From a checkpoint of a small CTC audio transcriber.
Model: 21.4M parameters, log mel input, arch convnext, norm layernorm, activation gelu, layers 12, width 384.
Data: trained on telephone keypad tones over noise or synthetic speech, 39062 training examples, 33.8 epochs.
Rows from block 3 of a small CTC audio transcriber, named by matrix and row number. Rows with one number belong to one neuron. Each number is 128 + 32 x the weight over its row's rms, rounded and kept within 0 to 255. All counts start at 0.
After each neuron's rows are labels from the 100 clips, of 14976, where the neuron reaches its highest value: "top examples" is what is common among them. Only what is clearly more common there than usual is listed. The data: telephone keypad tones over noise or synthetic speech.
# fc1: MLP up (model.blocks.3.mlp.fc1.weight, 2304x384), inputs 128-191
# fc2: MLP down (model.blocks.3.mlp.fc2.weight, 384x2304, transposed), outputs 128-191

fc1.43 [108 145 125 116 145 188 122 135 149 136 108 141 151 136 158 151 160 140 143  36 157  84 122 114 144 133 113 107  97 143 127  89 125 110 141 109 133 133 125 109 155 110  98 133 152 123 147 149  89 201 139 193 145 172 157 103 148 126 108 115 218  75 117 131]
fc2.43 [105 151 182 121 111  90 122 138 171 122  88 136 130 140 167 160 149  96 132  52 141 102 117  90 137  89 146 106  83 171 168  63 151 143 132  44 142 116 112 103 123 132 101 158 158  90 112 153 127 106 121 188 128 140 123  96 184 138 159  87  77 230 101 122]
top examples: key "0"; clipping; number of keys: 9; number of keys: 8

fc1.741 [ 85 137 110 105 136 126 106 124 124 108 130  87 152 157 114 137 109  84 150  97 155 137 170 125  92 108 138  66 131 133  93 111 117 180 115  82 113 131 167 117  74  97 194 103 128 137 121 134 150 111 120 198 171 111 177 121 162 121 143 108 123 147 156 121]
fc2.741 [133 161  72 116  77 139 136 160 168 103  99 153 101  96 166  53 118  85 137 138 182 128  78 143 159 131 109 127 124 137  81 166  60 162  76 162  97 125 109 150 115 181 147 183 118 145 138 127 116 150 179  99 147 129 107  70 146 133 112 104 142 134 131  51]
top examples: reverberation; rumble

fc1.120 [ 87 107 125 127 103 128  94 158 133 147 126  97 144 219 143  95 116 112 107  65 124 115 178 102 136 110 151  65 115 113 115 148 100  73 156  92 113 163 143 151 163 137 127 138 119 212  81 122  85  85 165 143 130 169  50 153 103 116 172  86 157  93 183 177]
fc2.120 [116 142 122 125 124 130 201 140  92  79 163 118 173 151  72 130 127 133 110 130 143 170 182 180 158 144 118  55 156  73  80 151 107 132 126 143 106 119 142 140  78 140 152 158  62 116 127 137 131  51 104 192 224 146 151 149 102 102 117 103  96 127 160 121]
top examples: key "5"

fc1.609 [127 166  88 107  77 110 106 129  82 134 147 145 122 125 130  99 156  89 102 162 110  99 155  61 146 124 102 177 141  91  94 151 145 103 163 172 139 115 162 164 140 125 158 129 166 156 116 120 129 112  74 139 190 156 119 148 111 117 147 152 137 101 142 158]
fc2.609 [112 127  81 143 132 191 112  90 112 136 129 137 141 111 161 103 161 116  47 129 197 157  72 180 138 146  96 131 144 164 118 114 125 128 157 146 139 114  85 110 160 123 132 139  92  31 109 139  90 127 111  98  72 184 109  87 158 138 124 127  78 127 128 140]
top examples: key "7"

fc1.751 [126  88  99  93 121 110 171 167 111 142  97 111 175 163 124 176 160  97 133  68 110 156 126 152 163  71 155 117  85 106  98 168 154  95 205  83  84  94  98 132 144 106 175  90 178 140 162  85 123  98 178 133 101 143 154 117 103 173 149 183 137 131 137 109]
fc2.751 [116 165 116 137  98 129 151 123 116 119 147 105  99 211  71 144  75 187 151 180 169 143 140 119  99 155 120  75 158 106 122 176  86 101 147 156 124 138 154 163 126 120 112 121 157 130 176  90 157 146 182 148 163 125 129 143 107 137 119 121 122 155 144  99]
top examples: key "2"; number of keys: 9; first key: B

fc1.238 [107 108 182 111 158 146 142 125 176 105 125 177  85 130 130 140 117  78 126 191 131 128 114  61 107 126 173  88 124 151 158 113  75 128  56 119  78 156 136 129 170  96 103 146 127 103  88 136 161  72 110 150 189 148 138 128 118  82 143 124 112 173 106 121]
fc2.238 [166 125 128 193  93 100 124 110  86 140 129 139  66  91 156 158  89 133  96 103  60  94 108 119 110 155 140 110 169 123 110 118 135 126  22 115 158  86 165 118 128 142 133 132 101 123 118 124 134 172 148 161 139 140 114 172 148 121 153 196 149 144 150 141]
top examples: key "0"; key "#"; reverberation; number of keys: 9

fc1.617 [ 81 174 110 125 110  96 121 140 114 133 127 106 155 189 117  92 165 134  82 142 119 119 158 163 167 143 115 109  99 120  91 150  78 128 128 145  68 106 214 114 152 117 112 131  77 122 152  58  80 107 169 111  37 149 130 118  96 135 112 150  96 137 193 116]
fc2.617 [122 187 109 124 107  95 150 146 159 132 124 110 113 195  63 178  78 170 151 168 124 167 153  98 110 147 148 123 115 112 106 187  96 126 146 108 125 125 139 134  98 115 142 118 146 103 168 103 145 145 171 124 145 108 107 161 119 143 115 135 119 166 144  92]
top examples: number of keys: 9

fc1.764 [212  86 102 138 164  90  92 120  98 142 125 141 130 122 142  83 144 203 150  97 139 115  35 134 150 179 139 130 121 103 119 119 129 114  97 181 140 106 161 126 157 120 123 171 125 156 168 109  92 137 130 150 156 140 209  86  98 115 135 127 140 110  98 133]
fc2.764 [148 125 133 140  99 121 133 177 160  73 102  76 160 154 107 179 122 153 128  98  82  99 138 151  70 141 158 168 138 148 109 110 159 146 161  97 108 170 140  85 156 116 115  69 182 144  96 148  72 186 152 149 115 113 107 129 197 129 109  71 147  96 110 152]
top examples: key "2"; first key: 2; last key: 2

fc1.288 [157 128 126 146 120 107 139  78 150  97 106  77 115  95 177 120 127  63 121 137 104 156 127  84 145 144 192 134 174  96 125 154 109 103 124  58  64  91 167 122 131  87 168 106 190 157 177  88 193 162 170 129 145  97 109  79 110 118 108 126  73 167  88 143]
fc2.288 [116 160  83 117 127 140 137 131 164 121 123 137 109 108 144 227 107  67 175  85 153 103  61 117 143 173 115 120 117 165 107 170 122 107 118 175  45 121 114 145 157 152 169  85 110 115  85 126 126 211 136 155 130 132 110 106  99  86 165 150 146  69 155 104]
top examples: white noise; number of keys: 1

fc1.650 [106 110  60 120 156 107 107  97 115 157 129 106 175 179 150 161 112 122 170 104 177 137 157 118 153 128 135 117 118 113  35  87 134 117 138  91 152 134 106 109 105 110 160  92 104 102 132 132 133 151 149 127 142  78 181 103 178 123 134 159 171 151 165  88]
fc2.650 [124 213 123 146 113 116 143 106 128 113 162 156  72 136 117 132 107 115 169 156 117 113 122  78 132 135 136  58 145 106 109 177 125 100  97 128 139  95 184 121 131 163 100  91  79 119 167  91 120  89 202 144 127  97 125 143 123 112 119 131 108 149 136 139]
top examples: key "B"

fc1.264 [ 86 192  89  93 139 156  70 146 116  92 138 147 138 181 129 109 116 132 109 162 118 124 134 126 171 134 158 134 156  89 117  99 175  51 188 114 125 170 139 149 129 156 164 116 157 167  90 171 130 167 100 154 162 114 133 123 137 143 101 153 109  99 111 150]
fc2.264 [ 91 118 156  94  80 127 120 119 132 132 136 103 129 126 109 106 152 110 117 146 148 132 151 152 131 120  66  75 119 102  94 124 103 115 175  71 115  94  89 130 147 136 165 185 172  95 125 131 120 131 151 161  39 115 145 137  87 125 126  71 130 124 100 168]
top examples: key "C"; pink noise; first key: C

fc1.523 [150 130 130 158 104 104 139  35 107 127  94 200 122  72  95 118 145 130 127 126  87 165 105 122 164 113 155 171  82 167 106 153  50  78  96 108 118 143 112 109 129 146 157 151 126  81 143 134  77 151 159  59  90 112 150  73 125 127 192 151 130  93 118 124]
fc2.523 [159  90 102 117 172 127  92 197 156 122 113 103 150 123 106 117 184 120 101 100 110 130 134 103 119 161 161 151 120 124 114 108  90 135 106 133 144 125  79 110 153 173 172 113 166 216 157 188 109  86 130 105 145 122 119  92 133 127 122 148 103 122 144 129]
top examples: key "#"; number of keys: 9; number of keys: 8

fc1.431 [136 119 130 133 149 112 136  49 142  89  67 103 123 164 204 142 147 134 110 164 122 114 136  98 132 154 117 176 113 103 122 190 129 181 126 148 215 107 108  68 122  89 149 122 126  89  74 170 123 121 159  89 110 133 111 104 125 106 131  96 118 161 129 111]
fc2.431 [ 53 204 158  68 129 120 120 142 131 151 184 124 162 134 147 130 165 103 149 104 131 113 125 120 110 109  91 172 132 111 129 128 159 121 120 143 102 129 144 101 107  50 207 108 105 179 108 160  93  67  63 145  98 153  83 132 195  91 107 112 147 154 128 140]
top examples: reverberation; key "A"; key "5"; number of keys: 7

fc1.252 [137  96  60 122  91 162 145 103 140 128 104 127 140 124 154  86  94  99 173 123 184 130 180 132 163 114 100  78  85 105 166 157 102 130 165 131 102  96 157 140  98 138  97 168  98  99 116  74 147 100  98 121 115 148 136 149 129 107 201  88 113 143 160  73]
fc2.252 [133 167 126 159 146  81  86 174 118 130 156  84 152 197  90 184 113 128 152 142 186 183 122 109 127 154 163  67 138 130  98 179  85 116 141 136  65 159 142 188 109  89 145 125 109 131 121 129 149 111 119 115  81 138 128 110  77 158 141 143 130 113 201 157]
top examples: key "*"; number of keys: 9

fc1.658 [ 74 179 161 108 136 131 113 144 107 126 127  94 116  73 102 141 152 148 104 159 109 143  56 175 157 106 133 113 120 143  70 142  95 130  74 110 175 137 105  69 119 188 182 107  82 146 158  35 148 139 205 126 115 110 120 134 154 131 108 156 153 137 143 109]
fc2.658 [ 36  69 156 162 142 104 132 127 128 104 112 113 121 105 182 137 132  88 137 139  92 110 136  52 120  90 101  92 153 175 172 110 121 166  69 162 151 133 148 114 119 146 170 123 192 127 122 129 148 129 102  74  17 125 144 110 122 155 152 164 159 125  94 155]
top examples: key "B"; number of keys: 9

fc1.234 [127 194 161 161 135 103 126 164 152  90 166 126 173 162 140 173 109 113 132 107  99 149 170 150 115 124 111 162 118 137 112 151 164 113 176 158  44  91 157 110 124 150  63 140 143 123 119  93  90 103 137 114  87 125 125 164 159 114 112 119 134 121 146  84]
fc2.234 [167 147 134 131 128 181  83 125 127 124 137 113 151 122  95  91  80 158  97 170 149 129 141 134 128 156 139 127 158 101 150 162 172 114 158 125 122 120 131 109 105 134 118 102 103 169  84  79 170  85 137 132 129 173 169 140  64 128 141 134 155 144 119 123]
top examples: key "5"; number of keys: 9

fc1.48 [148 141 144  99 111  36 180 156 117 180 190 146 142 125  88 109  94 129  86 126 143 109  88 123 135 129 109 126 144 110  98 154 156  98 164 128 190 121 184 103  82 140 129 140 174 119  94 144  95 166 106 121 204 141 104 147 141 136 144 141 131 136 113 142]
fc2.48 [ 96 120 103 148 138 197 156 103 122  70  64 102 119 123 142  96 156 106 105 117 119 207 135 156 194 193 161 142 112 131 116 156  64 107 129 109 146 165 151 108 176  92 164 102 112 119 122  97 134 133 115 106  68 167 121 125 223 112 144 174 134  68 143  95]
top examples: key "7"; white noise

fc1.203 [135 128  94 129 107 119 133  95 135 193  86  75 132 150  73 144 113  40  60 131 168  98 221 142 135 139 109 144 144  71 117 195 121 154 153  75 128 142  87 116 135 170 146 148 102 139 122 184 108 136 120 114  72 127 122 179 142 119  58 143  94 134 143 136]
fc2.203 [123 210  91 122 163 149 168  97 162 150 193 126 109 201  51 129 150 150 119 165 139  87 151 155 100 130 120 124 172  85 104 151 137  91 136 148 148 155 157 164 153 138 113  91 178  84 212  56 212 173 160 108  86 150 132 153 157 134 131 105 129 126 112 147]
top examples: key "B"; quiet level; last key: B; first key: B

fc1.40 [137 106 138 152 108 108 120  86 153 204 162 151 138 135 110 158 192  96 110  17 133  95 142 134 133 167  86 101 144 138  45 127  43  69 108 148  99 136 126 193 123 116 155 136 112 141 112 126 108  78 124 138 129 137 145 135 137 114  91 173 162 139 179  92]
fc2.40 [ 87 190 173 106 122  82 181 122 126  87 147  73  94 150  84 168 119 138  96 126 178 110 133 151 148 165 114  91 122 114 104 199 116 127 137 130 161 127 160 133 121 138 145 144 159 119 170  90  82 144 171  89 158 129 117 150 120 113 124 141 155 151 116 105]
top examples: key "#"; pink noise; number of keys: 9

fc1.681 [186 108 140 128  99 104 141 137  70 178 184 153 145 176 138  98 144 101 147 141 126  98  82 100 141 145 104 128 133 123  81  88 136 131  41 145 103 123 133 129 134 139  49 110  87 191 119 142 119  81 138 143 160 125 149 157  74 145 125 150 213 119 120 166]
fc2.681 [145 146 110 152 137 133 206 157 122 147 126  89 171 130 144 122 116 156 101  88  81  92 164 149 106 132 170 153 152 144 157  76 132 141 190 137 146 163 177 128 145 113 132  76 139 131 110 145 106 183 153 167 135  87 143 128 182 135  79  92  83 155  96 183]
top examples: key "2"; mains hum; number of keys: 9

fc1.479 [154  82 117 159 121  59 182 150 160 128 101  93 143 132  91 103 174 138 105 168 107 106 135 149 141 176 159 146 157 176  97 152 191  86 157 135 144 132 126 176 128 140 110  93 111 144 191 100 126 117 152  73 193 132 180 124 193 125 126 147  93 133 133 123]
fc2.479 [134 167  61 106 130 110 127 148 151 129 170  93  79 134  61 139  94 188 118 176 172  98 165 128 124 152 125  67 144  92 122 126  92  88 155 155 134 150 132 163 104 124  94 141 185 153 170 125 145  97 157 156 155  68 132 143 125 128 119 129 137 190 178 146]
top examples: key "C"; quiet level; number of keys: 9; number of keys: 8

fc1.325 [112 204 117 140 125 117 154  93 122 146 104 156  92 117 144  90 164 112  57 155 189 116  97 129 105  95 128 163  83 101 124 135 157 114 115 164 134 134 145  91  71 145 144 140 169  79 104 196 113 126 125 122 131 154 122 191 137 109 156 143  70 103 170 134]
fc2.325 [ 99 149 142 105 107  99 150  99 210  75 155  72  87 160  93 159  99 202 147  96 108 157 120 147 103 134 157 107 162  68 123 133  76 120 147 153  90 152 154 119  91  89  81 166 137 103 146 131 201 105 177 119 172 157 108 146 149  86 127  50 119 108 125 130]
top examples: key "C"; first key: C; clipping; last key: C

fc1.587 [176 134 149  80 161 145 138 134 145 105 131 159 166 104 137 136  94 191  87 166 141  99 101  91 113 128 104  75 148 133 145  86 145 111 145 125 103  66  80 113 120 122 126 116 127 130 164 130  96 109  65 138 141 200 151 112 120 140 180 130 205 146 178  61]
fc2.587 [123 154 122 185 121 155  94 138 115 174 114 141 185 126 162 162 140 100 120 104 157 145 151 132 149 124 144 115 144 116 145  59 160 163  64 146 137  98 134 178 146 132 132  94 107 143 132 137 158 180  93 171 144 139  80 155 151 168 133 129  82 110  88  71]
top examples: key "2"; first key: 2; last key: 2

fc1.704 [152 100 186 151 146  98 123 153 124 160  58  69 124 156 133 112  80 136  81  92 135 112  87 177 104 150 123  69 100 159 158 150 151  89 126  71 146  95 149 107 131 171 147 154 120 125 146 105 113 119 142 137 176 146  96 126 131 144 153  91 182 141 122  69]
fc2.704 [159 183 122 135 170 187  88 147 106 138 113 104 117 188 159 123  98  78 124 178 206  72 166  94  89 146 127  92 125 164  85 212  85 111  92 188  90 136  88 131 129 117  96 151 167 133 187 135 168 150 156 139 175 160  89 146 174  97 141  70 134 100 149 179]
top examples: key "3"; number of keys: 9

fc1.502 [105 115 129 166 135 131 146  65 145 138 152 113  36 181  92 154 164 105 160 157 114 164  85 209 122 165 102 184 103 152 148 132 152 113 170 134 167 137 143  67 152 179 104 146 140 121 119 129 134 147 152  98 139 141 114 121 132 117 169 106 145 160 156 109]
fc2.502 [146 112 119 129 121 131 180 146 131 104 112 187 140 122  85  92  63 103 120 162 151 130 165 112 150  86 124 131 106 104 125 166 158 110 134 168 118 148 144 134 120  87 136 178  94 130 169 141 124 200 144 142 143  71 157 123  81 125 131 128 135 167 136  89]
top examples: reverberation

fc1.292 [144 125 135 153 184 155 188 101 188 136  99 156 175 144 105 100 108 143 101 134 147 109 134 121 132 103  81 117 104  85 134  75  99 107  84 119 155 175 126 173 136 169 115 159 148  74 139 200 108  37 156  97 131 106 136  89 139 113 197 160  62 174 161 158]
fc2.292 [100 192  96 187 127  85 143  93 104 119 104 132 140 130  88 125 117 156 141 135 133 169 157 203 126 110 126 105 108 153 146 131  85 103 119  61 130 114 122 156 128 173 173 101  75  77 175 120 141 151 132 130 190 129 108 131  96 115 147 124 215 101 125 106]
top examples: key "0"; number of keys: 9; number of keys: 8

fc1.153 [136  94 150 173 143 100 100 207 159  99 159 163 112 127 163  83 159 196 129  77 195 142 188 137 115 149  98 134 103  97 143 102 180 102 160 114 147 120 111 160 103 106  64 125  90 129  96 145 136 134 115 110  86  79  73  91 116 137 133 128 130  93 134 163]
fc2.153 [101 121 129 137  98  90 105  74 159 186 129 182 101  74 166 153 122 123 118 149  69 103 160 149 165 139  97 178 173  75  93 130  90  98  84 167  97 126 165 109 125 114 163 147 131 102 167  66 175 134  90 142 146 165 143 127 189 140  70  52 162 187 142  74]
top examples: white noise

fc1.445 [114 225  68  84 176  98 103  76 124 132 123 134 101 113 129 202 187 136 123 107 111 144 149 128 127  78 116 103 164 104 115 122 145 148  80  75 142 187  52 100 173 128 174 185 131  91  94 175 133  96 133 163 143  98  96 145  91 182 129 156 142 146 168 115]
fc2.445 [178  85  95  79  52 144 128 147 200 156 129 148 117 185  97  97 167 147 138  65 155 150 166  94 142 110  83 135 118 119 133 160 157 146 103 140 136  96 120  94 120 149  92 167  99 135 130  84 144 110 154  96 110  81  84  95 142 134 108 136 102 116  89 161]
top examples: key "1"; last key: 1

fc1.7 [147 122 143 109 159 100 142  59 155 121  89 118 163  75 113 133 124  88 116  96 149 138  92 135 114  98 115  85 152 185 142  52 123 120 142 139 110  99  94 132 104 156 125  78 166 118 165 145 104 101 174 123 174 126 144 177  68 141 108 136 156 152 122  77]
fc2.7 [136 145 107  71 124  83 183 122 132 119 157  98 135 196  88 143  65 137 122 172 157 157 119 119 110 158 194 103 141 140 137 185 111 153 129 191 124 134 127 132 125 135  66 102 164 158 139 140  99  93 167 137 136 144 104  96 134 134 123 124 100 147 145 125]
top examples: key "2"; first key: 2; last key: 2

fc1.567 [ 90 139 155 115 121 156 111 103  81 151 159 136 121 193  82 143 121 104 125 133 209  85 147 130 149 137 140 133 101 147  82 115 107  80 108 143 105 127 120 160 198  92 107 138 156 168 159 121 157  99 127 135  77 166 121 148 134 187  47 136 107 158 108 141]
fc2.567 [157 141 115  46 138 156 132 110 109  98 149 113  92 126 137 125  98 136 175 119 136 112 116 109  90 159  99 117  82 139  71 141 129  97 204 140 145 134 127 138 132 112 119 132 125 146 112  83 106 129 183 112 178 132 140 195  95  85 124 140 153 171  63 121]
top examples: reverberation; key "5"

fc1.237 [106 137 112 157 135  74  79 136 133 135  87  81 154 102 113 131 108 184  87 119 162  91 162 150 148 138  76 154 159 100  81 154 129 121 149 127 100  89  96 152  93 104 154  98 114  77 116 134 147  88 147  77 124 188 122 182 152 143 139  83 146 100 150 161]
fc2.237 [113 199  76 131 117 108 176 120 152 109 137  94  92 136  68 183  87 136 165 138 142 143 159 117 139 141 118 116 123  99 113 204 112 147 128 137 127 133 124 153 129 113 119  93 143  82 118 112 149 165 178 159 138 130 108 166  83 140 128 167 163 154 151 126]
top examples: key "1"; key "2"; number of keys: 7; number of keys: 8

fc1.736 [111  49 123 122 132 184 110 100 133 153 102 109 112  96 142 113 135 111 120 121 190 133 112 144 151 105 143 141 170  67 163 139 136 154 115 141  75 141 140 147 114 112 101 146  76 214 125  98 104 104 137 179 157 121 186 101 137 116 145 141 184 217 123  90]
fc2.736 [132 147 176 143 118 132 150 210 154  78 212  85 130 125  74 131 114 106 167 128 121 123  96 188 108 142 149 136 117 118 126 110 142 114 145 138  83 175  89 139 111 171 103 152 121  68  80 121 145 138 113 119 128 112  94 159  77 122 126 130 146 197 185 129]
top examples: reverberation; rumble; muffled (low-pass)

fc1.720 [120  69 100 102 137  68 104 117 115 146 103 116 145 121 133 115 111 190 114  66 128 142 137 172  82 138 119 109  91 146 121 147 134 135  99 141 163 100 130 131 169 217 113 134 130 165 136  68 110  95 130 145 177 107  66  90 177 143 167 148 143  93 113 108]
fc2.720 [139 116 132 191 121 142 133 123 174 122 153 108 102 100 167 138 151 128 184 164 113 133 108  98 137 114 150 152  70 103 102 159 125 135  69 198 119 170 104  93 138 111 108 108 166  68  72  85 118 130  85 117 113 169 119 134 113 121 109 139 102 107 144  98]
top examples: key "1"; rumble; first key: 1

fc1.372 [107 143  67 153 106 136 166 145 100  84 148 151 138 132 167 128 198 148 163 142 117 116 129 148 102 110  99  94  90  98 159  93  97 126 170 109 150 132 114 154 106  85  51  77 178 159 171 137 153 170 180 158 142 180 125 136 127 133  62 134 146 180 140 184]
fc2.372 [ 91 198  72 134 169 144 131  90 122  79 126  76 105 199 128 130  58 153  88 144  99  77 136 144 121 159 155  75  90  71 110 170  51 118 141 162 117 131  97 171 152 124 117 108 137 187 182  80 163 142 125 156 168 165  91 156 106 148 113 145 134 129 125  77]
top examples: key "*"; first key: *; last key: *

fc1.413 [135  84 130 125 191 139 119  97 118 145 102 128 122  86 147 192 111 164  85 145 172 129 108  80 107 158 109  90 130 102 176  81 127 114 136 155  76 124 131 186 204 127 140 131 181 129 217 155 116 149 154 161 171 157 109  76 105 105 172 161 154 150  87 104]
fc2.413 [120 141 162 179 130 110 136  50 156 112 136 106  73 131 140 118 109  73 221  48  59 124 117 144 123 161 106 123 133 161  81  70 165 113  66  95 144 124 158 168 134 146 101 106 163  91  66 144 141 142 117 152 148 135 131 147 133 176 111 127 153 158  85 134]
top examples: key "2"; last key: 2; first key: 2

fc1.68 [122 125  81  93 101 113 123 123  95  97 114 125 164 142 147  62 133 148 104 132 160 146  94  61 155 192 104 128 113 161 106 120 120 107 143 123 144 174 106 121 125 191  89 101 160  89 110 114 123 164 194 130 130 158 107 124 106 150 138 114  16 118 154 151]
fc2.68 [123 172 156 138  80 170 154 109 134  51 120  96  84 183  48 118 124 128  87 162 154 164 117  95 135 154 108 122 108  99  94 137  79  77 196 161  83  98 143 120 103 138 159  86 158 100 156  88 119 107 137 159  64 167 114 123 107  94 100  94  85 134 135 128]
top examples: key "7"; reverberation; first key: 7

fc1.118 [108 165  77 107 126 152 198 102 163  68 117 166 103 111 153 111 218  97  76  82 146 153 122 147 145 146  63  93 144 118 127  99 142 120 198 155  81 103 154 136  91 158 107 104 158 118 153 131 137 108 116 159 137 173 109 159 191 122 108 128 112 147  66 134]
fc2.118 [ 91 160  84 133 119 121 174  90 174  53 127  99 133 184 100 174 103 196 143 162 176 164 173 128 142 126  95 101 158 116 135 213 137 106 147 133  95 134 125 132 152 116 159 109 107 129 207  79 162 117 140 116 121  87  97 151 114 125 128 148 119 163 155 122]
top examples: key "0"; number of keys: 9; number of keys: 8

fc1.5 [127 127 107 113  99 150 110 161 128 143 123 119 125 200  77 195 123 142 112 121 118  77 170  89 117 103 159 163 182 145 119 143  65 136 135 120 140 115 137 171 144  74 147 123 117 110 130 151 141 149 171 105  94 131  71  86 133 117 101  91 103 179 122 119]
fc2.5 [102 146 111 160 139 104 194 121 166 147 145 104 122 190 169 143 146  57 137 111 125 130  84 128 107 142 133 136 128 115 141 142 140 145 112 152  79 181 132 137 157 125 154 121 144 159 110 135  71 188 135 152  71 158 118 147 135 103 115 122 133 135 113 103]
top examples: key "B"

fc1.83 [ 84 174 124 180 165 149 189 132 149 162 100 115 118 139 106 157 114 130 112 131 104 146 147 121 101  74 157 111 102  98  98 147  79 168 134  52  74 123 148 132 141 110  98  98  62  95 119 183 192 142 118 133 183 181  79  89 133 108 113 113  84 133 111 130]
fc2.83 [135 203  86 135 105 138 116 111  28 109 129 125  98 105 145 185 141 122  89 170  85 147 114 140  94  82 122 153 149 131 152 131 122  92 135 153 148 109 151 143 109 143 119 125 127 120 104  77 123 158 106 114 211 162  90 185 171 133 116  74 108 103 150  99]
top examples: key "#"; last key: #; first key: #

fc1.708 [ 72  94 100 134 153 116 191 169 128 174 145 135 150 170  77  98  95 117 150 139 135 120 146  91  99  96 101  71 163 165  78 181 123 116  88 173 128 104 187 187 136 190 124 149 121  92 166 116 201 100 143 123 153 136 127 134  97 162  90 132 115 163 182 156]
fc2.708 [156 136 124 188 116 139 194 151 126 137 110 104 163 117 137 121 126 139 146  92 138 137 121 149 150 155 136  90 176 142  94 145 152  96 100 176 135 165  97 146 118  81 167 130  82  90 127  97 160 112 111 136 108 111 127  81 146 190 104 131 176  97 161 206]
top examples: key "1"; mains hum; first key: 1; last key: 1

fc1.710 [145 106 134 131  91 115 141 141 114 183 144 101 105 191  63 104 122 172 177  54 180 167 178 163 111 157 126 170 124 146 133 141 155 100 118 147  91  98  99 109 144 122  88 110  83 113 146 143 122 222 164  82  86 156  56 127 129  76 124 107  79 106 180 126]
fc2.710 [160 143 145 125 114 133 158  83 106 165 172 121  66 156 120 144 111 120 162 185 164 165 102 150 139 106 131 108 155 120 177 132  82 121 224 150 108 121 180 129 116 111 116 106 129 142 130 125 136  87 157 176 187 120 135 150 139  93 114  92  83 149 134 122]
top examples: key "5"; key "4"; number of keys: 9; white noise

fc1.114 [ 69 160  97 103 127  98 129  90 137 155  94 136 127 120 147 118 101  98 123  77  75 102 139 139 117 191  68  98 162 148 180 106 148 161 146  83 112 128 103 190 114 119 108  63 224  79  78 125  93  75 135 135 107 191 156 163 141 123 183 120 107 129 176  85]
fc2.114 [110 179 107 119 129 112 190 139 124 101 172 105 116 183  70 148  92 226 131 188 117 161 142 127 123 156 124  99  66 124 160 220 104 109 128 135 132 134 152 152 106 141 131 130 153 102 182  84 162 129 160 142 123 125 114 154  99 136 142 159 143 159 159 124]
top examples: key "*"; key "B"; number of keys: 9; number of keys: 8

fc1.402 [ 88 103 152 131 128 108 153  73 144 138  90 145  79 101  87  90  88  62 162 162 103 109 124 115 138 128 133  96  92 185  86 137  22  85 100  85 122 135 163 104 131  90 102 160 157 108 130  77 133 127 164 129 138  96 151 124 148 190  94 173   6  80  91 125]
fc2.402 [164  96 163 103 166 150 137 197 185 102 144 122 169  72  93 151 161 124 153 113  91 100 105 113 121 138 162 164  90 122 117  95 174 134 134 142 117 139 130  97 102 134 162 138 139 161 116 160  90 136 152 146 155 107 165  91 168 116 107 159 125 109 145 171]
top examples: key "3"; mains hum

fc1.527 [149 155 148  91 153 106 137  61 106 102 128 103 155 162 174 139 153 143 131 134 160 115 120 147 164 148 132  81 139 134 130 132 141 116 105 141 108  61 152 119 150 107 116 123 103 103 117 155  76 129 130 136 154 129 148 129 123 101 150  80 141 149 125 116]
fc2.527 [142 164 113 103 112 125 149 191 142 125  57 111 112 186  55 114  99 130 129 146 182 151 183 181 118 157 134 128 159  92 163 183 136 125 149 144 167 141 164 157 143 115 164 147 112 163 116  71  74  80 166 144 131 145 131 176 111 127  52 140 111 154  97 123]
top examples: reverberation; key "5"

fc1.679 [ 75  78 101 101 149 119 181  69  90  98 117 141 118 156 117 126 140 130  99 136 151 104 151 136 160 131 193 124 154 101 101 114  92  91 133 113 137 101 119 159 128 108  95 149 133 128 177 107 110 118 166 108  86 116 122 132  77 140 134 212 210 111 124 115]
fc2.679 [127 170  99 137 111 120 194 131 157  89 143  65 103 207  61 132 103 188 159 180 136  88 153 115  91 133 108  60 136 115 113 180  93 122 154 150 156 161 136 167 121 120  98 108 150 126 174  96 171 121 207 148 132 133 133 186 127 136  93 148 159 153 170 108]
top examples: number of keys: 9; mains hum

fc1.645 [104 115 129 153  67  89 133  82 204 163 122 120 134 143  44  92 233 120 149 104 122 146 159 139 105 135  87 107 125 162 114 100 133  69 127 193 128 104 134 185 119 133 138 152  47 130 171 135  98 101 130  80 112 166 144 182 144 125 115 231 103 111 138 153]
fc2.645 [ 99 171 110 124 112 111 145 143 135 130 165 104  97 195  68 170  96 173 138 173 167 141 130  97 113 169 156  69 120 119 126 199 125 117 148 176 164 132 166 149  98 115 121 109 164 151 186  89 155 132 183 148 131 125 129 132 129 158 144 147 153 141 186 102]
top examples: key "#"; number of keys: 9; number of keys: 8